Weights of a small segmentation model: 195000 training examples.
Rows from block 3 of a small segmentation model, named by matrix and row number. Rows with one number belong to one channel. Each number is 50 + 12 x the weight over its row's rms, rounded and kept within 0 to 99. All counts start at 0.
After each channel's rows are labels from the 100 images, of 14976, where the channel reaches its highest value: "top examples" is what is common among them; "lies over" is the class under the peak. Only what is clearly more common there than usual is listed. The data: flat shapes of many kinds, plain or patterned, on busy backdrops.
# convs1: first pointwise conv (model.mid.1.convs.1.weight, 128x128x1x1), inputs 0-127
# convs3: second pointwise conv (model.mid.1.convs.3.weight, 128x128x1x1, transposed), outputs 0-127

convs1.68:67 40 35 45 23 43 48 57 48 67 70 72 52 45 54 68 42 50 45 44 30 44 31 52 46 43 62 73 60 51 47 40 70 55 38 54 34 45 40 54 49 49 67 74 61 88 43 63 41 67 52 68 48 57 52 40 49 67 59 61 45 39 23 39 47 43 32 69 44 53 61 53 70 63 61 50 41 35 64 64 54 51 45 59 52 36 61 48 45 50 42 29 40 65 62 39 53 63 59 50 47 37 60 49 48 41 58 45 37 45 48 38 45 68 52 66 63 56 40 38 41 46 74 42 72 69 40 47
convs3.68:39 38 40 44 41 48 47 46 49 35 57 37 51 42 52 29 44 34 57 54 45 45 61 59 44 60 41 37 63 36 46 43 62 64 39 58 54 45 54 45 59 47 59 50 23 53 38 66 44 57 32 44 32 44 43 44 63 47 32 51 58 60 36 68 56 53 12 47 53 51 70 69 52 71 53 57 39 55 38 72 56 68 42 25 49 67 50 35 57 63 52 56 57 29 53 32 54 49 75 45 36 58 40 67 45 48 69 55 73 53 25 44 65 44 56 31 36 47 63 50 64 57 31 44 67 58 66 48
top examples: hexagon; largest shape: hexagon
lies over: hexagon

convs1.117:68 60 55 41 37 45 76 55 53 60 51 56 44 27 17 63 39 74 35 53 48 63 34 66 48 54 53 30 76 64 32 53 51 63 47 49 45 51 61 43 42 50 37 76 45 57 43 67 62 71 54 45 38 40 59 48 48 61 41 40 50 53 48 84 43 42 52 53 50 44 48 60 67 44 60 52 59 43 52 41 40 67 55 49 42 35 51 46 40 57 51 18 27 60 58 31 34 54 41 58 49 49 70 64 40 47 56 58 54 37 62 52 53 57 63 74 46 45 43 76 52 43 57 36 48 70 57 44
convs3.117:41 39 49 58 57 46 56 54 55 63 50 68 49 53 41 62 65 45 48 55 36 59 55 36 37 37 53 56 50 61 38 41 52 56 43 44 35 43 50 57 59 55 54 41 44 48 56 29 65 23 62 34 72 53 64 49 61 68 57 50 34 33 47 35 65 11 74 65 63 38 42 69 53 47 49 50 62 66 45 35 36 34 68 59 38 45 47 79 51 45 35 33 56 66 53 65 47 53 19 52 66 58 42 50 37 46 39 36 39 43 43 49 75 35 50 60 58 58 50 37 31 45 59 37 51 43 32 59
top examples: count: one; hexagon; largest shape: hexagon; its colour: brown
lies over: hexagon

convs1.27:56 53 24 51 57 41 53 51 49 56 61 57 64 43 53 42 38 73 62 38 61 55 42 62 59 47 51 69 63 21 45 46 67 32 43 50 69 64 59 44 56 49 37 57 55 55 61 43 45 54 52 54 58 37 58 41 27 47 54 36 45 58 33 25 50 60 41 50 35 37 37 53 57 40 64 51 25 41 70 44 49 67 35 37 58 44 44 34 46 40 59 53 27 41 58 48 72 61 62 44 34 60 43 44 76 26 45 24 45 49 67 64 69 41 31 67 62 49 45 62 50 54 40 60 50 67 41 30
convs3.27:56 83 53 56 53 40 34 44 29 49 36 36 35 27 32 44 59 58 50 36 65 59 37 80 67 37 61 61 73 40 46 50 50 41 63 54 58 48 42 59 54 51 47 70 63 39 65 51 29 55 65 54 56 48 53 33 54 41 41 32 63 43 49 77 27 46 27 34 47 68 45 39 41 42 38 52 64 61 60 56 45 61 41 46 51 30 46 51 43 54 53 48 48 31 54 64 56 42 61 35 51 34 45 47 53 39 45 69 51 59 41 63 36 40 41 24 44 52 56 60 71 35 34 59 47 54 49 35
top examples: largest shape: hexagon
lies over: hexagon

convs1.121:54 53 38 46 64 37 54 57 64 48 64 46 51 39 44 57 53 74 51 41 55 48 40 61 52 52 43 59 91 27 42 42 55 39 52 44 58 68 53 34 55 58 35 48 54 49 63 47 60 49 35 29 57 43 64 56 24 43 53 43 58 57 49 36 54 59 29 48 28 25 61 51 71 43 63 50 43 43 78 35 54 46 45 48 54 41 47 51 62 52 54 48 35 53 52 29 73 60 61 61 22 45 45 57 64 28 46 36 59 32 47 64 66 26 51 53 60 46 57 44 56 49 44 58 51 73 54 23
convs3.121:48 24 46 43 45 60 62 62 72 51 65 49 60 74 76 56 33 32 51 73 50 48 48 42 40 50 25 47 32 42 70 59 52 50 38 53 50 67 45 40 40 53 48 34 36 48 32 42 67 31 38 40 42 54 56 64 54 51 56 71 49 38 52 42 60 49 70 57 53 30 41 51 63 51 57 55 44 46 42 54 63 25 60 66 42 68 53 61 49 50 53 51 40 75 55 31 32 48 40 61 36 46 46 59 41 57 54 15 60 42 65 33 76 45 42 57 55 55 60 63 45 58 51 38 44 43 62 67
top examples: count: one; largest shape: pentagon
lies over: pentagon

convs1.94:48 66 40 43 58 41 55 53 43 64 63 59 57 23 35 48 40 90 47 37 39 51 35 54 45 57 46 43 64 40 41 54 50 48 46 35 37 52 39 43 49 56 33 38 53 50 56 43 38 50 52 31 58 40 88 51 37 51 56 40 74 45 41 31 41 48 53 53 52 39 46 53 50 68 63 54 41 49 69 25 54 55 31 37 45 38 29 39 54 33 48 52 40 54 55 38 69 68 53 80 40 32 34 54 50 51 43 50 44 38 81 48 61 48 45 52 71 54 42 62 55 38 54 58 59 73 54 61
convs3.94:55 35 51 42 50 66 39 44 64 56 60 35 66 76 74 64 34 43 45 82 66 61 45 37 44 52 44 47 22 36 60 71 51 59 41 48 49 57 42 53 32 58 43 38 48 57 36 47 59 30 42 55 47 46 58 57 39 49 43 68 46 37 62 43 44 47 62 67 44 20 46 62 59 57 51 42 44 36 48 49 60 25 61 65 61 70 54 64 35 71 48 49 35 68 37 48 34 42 51 62 47 38 42 58 52 52 45 30 61 49 47 45 68 54 42 60 72 43 56 52 35 65 65 25 35 54 49 51
top examples: pink shape; its colour: pink; count: one; largest shape: hexagon
lies over: hexagon

convs1.96:77 53 45 48 47 54 65 58 35 64 61 57 37 28 44 42 39 60 39 37 27 36 43 75 47 38 31 22 65 41 56 49 63 50 57 53 53 39 70 41 42 68 47 75 35 58 58 51 44 65 45 50 50 40 57 38 26 55 48 70 38 48 44 57 26 58 53 60 50 42 47 67 56 51 69 38 39 23 51 49 45 54 42 53 31 42 31 41 40 66 43 44 44 57 57 56 53 51 64 61 34 69 54 67 56 33 57 42 52 41 69 43 43 44 59 71 57 51 34 69 68 35 44 38 45 60 56 59
convs3.96:37 31 47 66 52 41 59 47 49 47 68 72 53 57 37 27 50 42 48 58 28 40 57 28 37 52 46 52 49 63 37 36 46 39 49 46 30 56 60 53 74 59 64 44 25 74 41 39 74 38 49 38 65 38 37 42 60 54 62 64 32 41 49 29 77 27 60 73 59 46 71 65 45 48 49 43 54 61 47 44 39 49 56 46 39 58 39 61 55 40 35 58 54 51 53 55 46 43 37 59 58 69 41 43 34 38 55 35 59 58 43 59 73 42 47 56 51 45 58 33 34 52 52 41 62 44 56 78
top examples: count: one; its colour: brown; largest shape: hexagon; its colour: black
lies over: hexagon